Weights of a small masked image model.
Model: 48-pixel images, encoder norm layernorm, encoder activation gelu, encoder moe top_k, encoder patch size [6, 6].
Data: trained on rendered dice on a table, 145000 training examples, 25.1 epochs.
Rows from expert 3 of block 9 of the encoder, named by matrix and row number. Rows with one number belong to one neuron. Each number is 500 + 50 x the weight over its row's rms, rounded and kept within 0 to 999. All counts start at 0. Numbers have three digits each. After the name is the row's rms in percent of the matrix's.
# up: expert up (encoder.blocks.9.mlp.up, 32x48x192), inputs 64-127
# down: expert down (encoder.blocks.9.mlp.down, 32x192x48, transposed), outputs 64-127
up.0 092:538545446424421522489495502542461531466441456527481546558464473507474389539411514489483473465549520403444554390531454553422455512424456431556507586509533475549490496593489545499450521518467501
down.0 094:433511474430471416391442477542515413480460469528610468524540473503502554509517498383501521412561556529560448524527544478562562461547366539578473483395441551494586542512430554483463521546497580
up.1 099:538524557575482524512543480402499494396510562428448429435495444478470540460475413552437530553581448557604556536474503542504452450422521613486517553447575549511335506489489499450482501443537426
down.1 100:487487544499530543521462430447394581473503528446375518537493496427531407495612444560514419487483567525460493517495502483513503525478603515521479449519464460570495373482515523417446473478520433
up.2 095:571456528438495572481459477418566470473502462431471455507489499502428520504489449472490439573532446550523555468478526426517590544550472542514537451479481560458554486582559524527517562457495531
down.2 106:554483540451504499547556541465603465446478426456466441409519527505564453552563476488443427581474536531439526457525437470492424410493474479561511574513605544534481511512443511534557442470586511
up.3 095:496496465574406588522525463556455414501504532560484463539552377493628569550527568575500512491458526571572556490506479412508543464565498474586470378449480497569595545579483484522499506493524497
down.3 095:499481464508493505533555513530481588456558550511480475477518543349508400453536508491547561527529460494574594461504482448487478519547492503519524522532484430510460515507482511482429464511501518
up.4 106:496641518584498529459535540545550534483399463447482466450491527470547554456525530523570532500479520538538494519467469536519560425472477457433621540493444484498564547447570384467463560528478467
down.4 099:504465520485451400484364514394510504569545435559590523521457455463462584490656445518467444507570476492453503474485513390587456476524524427415546453470499454431454556471409416475413492535567534
up.5 103:440423536554448527525622501539489466478544517585542423613506489559477492513531580481520491468517502498506478579459496534527467477455482577513487469519492582506583500473523538443540516505592381
down.5 100:374491564600442415597516445444511530450549497425456360447534514553532455502519482519493492540553504572497524555469484404423530569559523473467489496475534402531519464505507506452553521469502531
up.6 099:533493540461414503498492466489512575557468474468559560505524447481518445370544410574572509436486579481493443555541525504397500426461527469469471487489437439493515594456458473420592423514492520
down.6 101:547468479510473422518469551438529402439515474492451477487531565510498576417601490352496522518493512501498463559495505480502533441528444460525612507458524597558510473519483550531471501465511476
up.7 077:499450536475583480530512513455488448416435528523452469545527436472504483440522520534502553463510509512446440476437454507495534507530460565413428382501505472452482519449516538621493349576564587
down.7 083:448484551479463542575470494506481548543501527459596504516527514520442398510583583477466531458525533474547527444539516579496542485537566448464570494455522612475498484461447486481446465493515540
up.8 108:534411547481506569409513448448501408584449505532494487471531456433504440514572406522501546514484542402515517493568505526530441508522467469441507448527438538492477510622508533572533450457512512
down.8 112:544495525383529488420565486543500494649544484426609458504531538548490601469568454547470506485422443530467503489573528474520493530470473496601453512478505552493545447501577469493383465521446463
up.9 111:509518367493493517557482492557462460532508441562549486489478514601545562477542571396508514529476484500468449477599508490459408443472550521455489582505512449411415585456484505589460518474464436
down.9 114:568561468495461534510495477561472448533533468524468508602557522439544531582495533513392542492530464453525409519395484503408579538448484464532441474523631520505431558492504530566558471452431535
up.10 093:614544484531497503482525588501428432505564539524504483506534553454474440560543579462504499576568555543486540485535456530500571401476499532544398482458532453402462401540491479491520563485416570
down.10 091:449482553501492511443466599608490508536432574575482526517459502559452534515366489490519488516502471504484465442512546426530514467435568521520556487557499444490511521500556597520517500574457487
up.11 105:451558528572469452508521508443500540581420542623536562513535453547498411570503491471512531523477613511541568568586474553449485528479601468470453567535482445501537601486491398521603408500571457
down.11 103:454539542527430472497459494426499415462486525444563497438579523506559487535558417367585477639458547551496497536416520514553538472562459478567623578464529541442528484463548517581602494488488485
up.12 102:492621513464433502531450452567412430568502482459590543492508457504521577448547458425512450445567426616451550542453510411494536470523460552464542559511473568420465522468470472536452483534523457
down.12 100:459507504611494485526458550490484467449557480546463497572472523389454454444532558484488528578531481478519549422452464422491422503505476489474556421475486552590445523488546479506545536591458588
up.13 077:500506408351463461493474500515534402379479462465443551544451417445473503470427457511593521489524450486527534441525550544459539513439437516505570513448547520436571543531457504604566536541600533
down.13 081:561564519473464504461468435550466567525509460433424470489530505463594452519497495528542511518494494430558517438450536468488423533558479525569448400430522498534514484563472653455517449593535542
up.14 099:569544463549479498467405503444475468441588439400383571537530401460488467522555474532556460500510476490466421499485462546509469567435503491431460478436500547438531505463555491511479521517465544
down.14 098:433525537460472510489520430410482481402525533471457493504590592492393566545379542437498431496577463508581467528405483509493453529513532552469518544383421512509478494420551374394472425419583475
up.15 111:456520497538544584427542575496465484491413475520483492519447434455476609525446543476543447577488459339470526432427474505490479445490589513537557465546535431497466456506578512511585456520424419
down.15 115:542554436463498509400374467594535497455451514622498456492460450525539597466509494467593410518576615468521539470500490511415451520438545511510532452470501423563509537485506490531539487513505515
up.16 098:486522486515539496441527480395461499493499475551477448466511495519551435474626464507487549490371549487485424494510559569422556418464464465484544493528526433557515525541468523444529493598547518
down.16 089:494442484417533511422497533512554456507507529469603523535444560379511415499549455537619529609524486483514486498567523435521478487534570481539463556478450440562483499583542441552489509426449456
up.17 100:554523483486470488508560520448510492439495507543528464414491491493467471458599471593506540513569487453484418522519487445457553476576480465561556533401463524516474482480533377555486494480466580
down.17 092:520491490561496607525428430515517510453460569473475471536483545577508594453516473528503480478497476595499512379535545426448505507435472475531485536476486575482516538416441500452504550421540512
up.18 095:467499377508624493538444516565527533561535459492558467418430464482532595516498607497593457529475505416467496454404607494503497578509513501414524466504606418469468559530495458487532573435470485
down.18 101:443484409499530514514381537511523549504548464504507596556536431499542439531425480481396452489523551523495500473522477431491473506628461469458581373493599461426461575537585548558473535401488530
up.19 108:594533468517497513499503468520595537486428521498470475482449453523584448482467388549585436473452582533506497541536531550688419520546493516496625488477498440557509546492479465537443451497533555
down.19 099:522488556466536423445437467524478524499434578551455528454455557574475513457523551503587339462567454395428526497530465532529507537551465480413497528473469515399576442420428517506481519571507506
up.20 106:544525574562576548513552502576489471480396464501614499495565533519487535604470562532480452495519488569540472364500495427486363455595525461454556488532497482502470421506507502499466440427558450
down.20 102:518557533481474465531500472544501521560527544444480493525491433517419497501383576463531452553505518471473530399517452509486491519402487586459571466504445464364525517562554507593489470581430423
up.21 093:571554530475439478530493377449561474439455562523531545466512477487506498444528452441442505470478481438514456452483560623536486514438456456448553477509461516500493494411444471487490555523487555
down.21 094:600542459395493529436461483401536376375480411569510499456495566588469594459484456490542482493530511458465534539432607470480472400431465446531492483527539475497429494482521503485523559503464460
up.22 099:530555566436504452561456441511466427438625494542491475454503500461507471541478485409461523565521588469530539508574503500501449558538521515428494483495541473522476518477507522509517519491465522
down.22 105:545491480535571523498427550589497463502545415527523637496435450472505537455457542500486556501519508624551517480465509517501478405559461458473492486556497526584506432507481504551532504545563491
up.23 095:453513524549471468596485465436397530525490546522448452466515491453593466538544495482541491481433593505406582437433521488531523538545487532519482410458458622496535449507499574483500530540583497
down.23 098:543491409512612507456442538537507414506491496543449529637424432492403537495455548563536524492507469488427479562515460451451458494602549443501577541415463479486446541472440546461487423476474580
up.24 109:509486456467576443450448447481517505568584477540575492541422531508513497495549517447534526457479409544466497392562542427451420530550473476504458502492508403482487548593433501487515525517614544
down.24 108:570522421435482537456501543481540454501452445503611540494515467486554563582548502460390446514450526512571519492548447537614493464459470512561484472480482484393448547605449519579455551458484445
up.25 106:457625460509534388539510458450510536484520508539507477567506527544483426368462471541468518499527500535480484549486483480431450553453419512554430622484468500510511471530575528465486479470483595
down.25 099:510447541527496583432428551497608502552413549459416541475499419511536457519460522471525517506479509501446563429538385563543423513498576538458498522498474448487400478664537487468533497493475503
up.26 098:459565492526467447454531423611532409545511507440539553409514556550488574462479553541442516529452456590475519441473529456472504486557486470554557514519557537597486354491485460480531524423523514
down.26 096:474598467466550537449416485480474497499499442501467569563461507469485504462479531577484549450489502606519443455525559485524442483596492539531457503512416454503511530582475478434512507476495389
up.27 098:527517549524507569489542466471507498475472527409620407457519506499444397427438469513413470555570532484583554536510506480551512408440552570473536596590460630424509495370491544438470514500425541
down.27 092:496466497526526504582436433476435535519497559517419447456466466463459570541530561534574382555435481514530543504456427442445425467480490525462513503504534494525471511505497433406497550578555484
up.28 118:517539571519537497523601476454529513480521486429446378552490448618512456556536512566510449544496460464563477534554480498442486527451521520476532433529504516503442573473515538452539414444536454
down.28 114:450490500522493552536521500517584483510519486442474512471508484494461469494485613510550398514448462468431513533530494543492536492561519540473480584521563503548451372534462584470457423501504496
up.29 101:620531483498494519469488529637473497441526548528542479539493513498472518542497451441496446456484431549599455486508538402512422518518445439397500474501490334498559548478512458423538569499564490
down.29 103:627454510517474482562398500466534517570473483532586553465420553500594493459528413438505458575485525513492514434657502577532478568553580488480492470518477470403462495474394498495470551536515566
up.30 090:507467475533475611463428452452462539662446481484473545424527415535387537534427457456479483473455471468485481510547476436385430418481468549568487436418467410456553430532497571517467463512538523
down.30 084:452534478508459558469442457527476565525460444509445553465394445478419486558510479572447535477488525471469552501529451413487451566486471466441510547617469436553545538468453566482558490634514529
up.31 104:520471546540544515499502503484509549418428509537514571517529441474528664439557501566487394585529400451496505463479447480525430495483598541524490423505542535520465456563456465392511482639569551
down.31 106:483497518571474483589571479418497494458489476427530519516514510447533429554383394582542510508462534458486452519505472460484473521545527502460481474489449533461544508656573567503507484546546488
up.32 103:499505510470615415487503518487547565574421471481514535478522468485520477455567464491492472427527441594443445597533532523501490520509531570457499507460489419484433535507474450504477511538458524
down.32 099:524480562476507502516573430448517498456465546431479507541507544453551533562606545545577387512458469483547510519500512492458520536353481464442407494489489533562517550505500593435402447466596481
up.33 095:498537535498569517519582449495538479496421486531549499524530472422568479633511551586497508516532453545517616504516460463517465478471458489479479497535435444523552458416487521531443451507505523
down.33 099:462489450580558529482478508581443513460513508565524384491502484480521497490480516512619445518493579476533568391426481458470566420504543539503525536365461538541527476484565600466586482496519564
up.34 095:474475493421470469492527553521556546506511526492474481495422500576540417375554539561399453496493419475446553476668516503559527420460478520481518514436554451496450484498490414560524613470490429
down.34 095:536596522565474586434542488480518404502535392590416417504521488452495589377529558449483510478524541480491528503558520507473473587538520409501562458578518511452478503489483551449515445415524451
up.35 111:467627485557417537490552528444494549524463487502390586450448460483435541499482575475519452588511431494542515485428494446474515513528521478501513495517478489582413477412388493483537450484505488
down.35 108:561513395534472530490412408502463507557444406514520512510527447508493537494464520477527550525599577516455592465427480569601428546469540530528518453435536531536513441501475596498412527446514468
up.36 101:551562471466450556455483538565549459546512501571451512495437463442493554481471551522537420501538594538569425480482514581498489462554450549494505473470575524497581472532434492503503468472495562
down.36 098:448566548574514537477423520539453596415485665577477463560538462524574472474528455518469590532647541485489520457492377478507528553434475496456543516531524490468473516398459582504482522506447479
up.37 085:470520469468543504420448504473526465506428515378554505506471581558447484497446471450489508502541495446444531472559419525568649499497486548531464530415552488498528498481560478527524544515368511
down.37 092:479537515542489491424553551502499582498491537457524463488617567575553551460503504475535484560485573462478469588499516499548516560540471448551442627525464484497545484478561553423551500556530551
up.38 106:517641390545472602524529560590464471536478483541419532546424479466440560508451508542492445497473520588598566488604471492501552444468519529433432523464523406385502586480472508463453469485466492
down.38 106:585493487461506566552475412488434537466473512533514594506528493522626560502475403509487476524544550495467546506620484475513496501526458564528429477515579578495471546487533472543440435487588587
up.39 109:484466540520509483470539486485503540553482497533419473535601521447405470515471502590496592492511497527510535504400460500473515529511452543524507539479326608503482480493485507501568577489501498
down.39 115:516468594489470502510503505552449500568527450488587442466479479499515486454447496511443472500474446511434513479413495554562522513582489486538589456421429624556549503433537422445483544477443533
up.40 095:550445454510432508481389427482480533552454504508525543497437520571538429460622428548514457514576553388418428518483501575512439424480557557492499481461468477538583482465525551512435565476558519
down.40 097:521512522497394572497523497499495530480476561430530531516457620589450432585509465440489528445398484496399456548547535552382550461451498352515494552500397436566371473478453534509485417469476429
up.41 106:532547470570458524479509570507553478463459527580545443542453619380520486490440503461519488533604463453517475545541574439459463442482493414462462592562460474438482415562519539584494546441491587
down.41 106:400494511493497494466478609515516455489488586437516544522517541484507527494440437475494484546416527541537467428619458428509484524535503425530666502468479476588503549514493493429523538537547489
up.42 084:440540396470560553441608481480511548444416401430436516469550517588561492493538499611508525486563461373510506527499484484405472602524527530434450412461529544566474522436543474537538512554463545
down.42 085:417468430518431516502518484532561535476456495450575443508555490430468519586448555505613567499448471390421523490557474564501622569616480503488498543419506433507507460411479571465483458472432402
up.43 092:499529538553481464558404486522470473554425541516479487534503474521419478480475514428525503538489587501586480538500482463468506450451514523384480553487523465422550513517579512501480351532544487
down.43 091:428453552515462411556520456512586563434513412429554401586401460486550535452598524441512425491566549513484544595444426539588575531489468555454515526515509437544493477503587507452568499544414577
up.44 112:514503552551494485450465430567533515516477557497480535415482476506502518415488474528478531452567448577609521495478434490440536389552550578508560568535433513515508455448506451469496434506556503
down.44 115:460579487479444444509490517448493543563483515616498529596447543428506496461550472554442525488476512566529501486424497457479476475518495557495524460433435476538525531496501403476483527491566463
up.45 094:490528481457547423507476557496429490466526559568599478483492442534541444513401465483490533535520481491396575423597514542513435474487523418486499572559525493522454535479522449591509493450460467
down.45 093:535511500551568445458525501447569517523468438539580500495461452452407642506369490552577514549525498520459447534523467448540478495455580502477465504474523424458499469523452543545512615526498539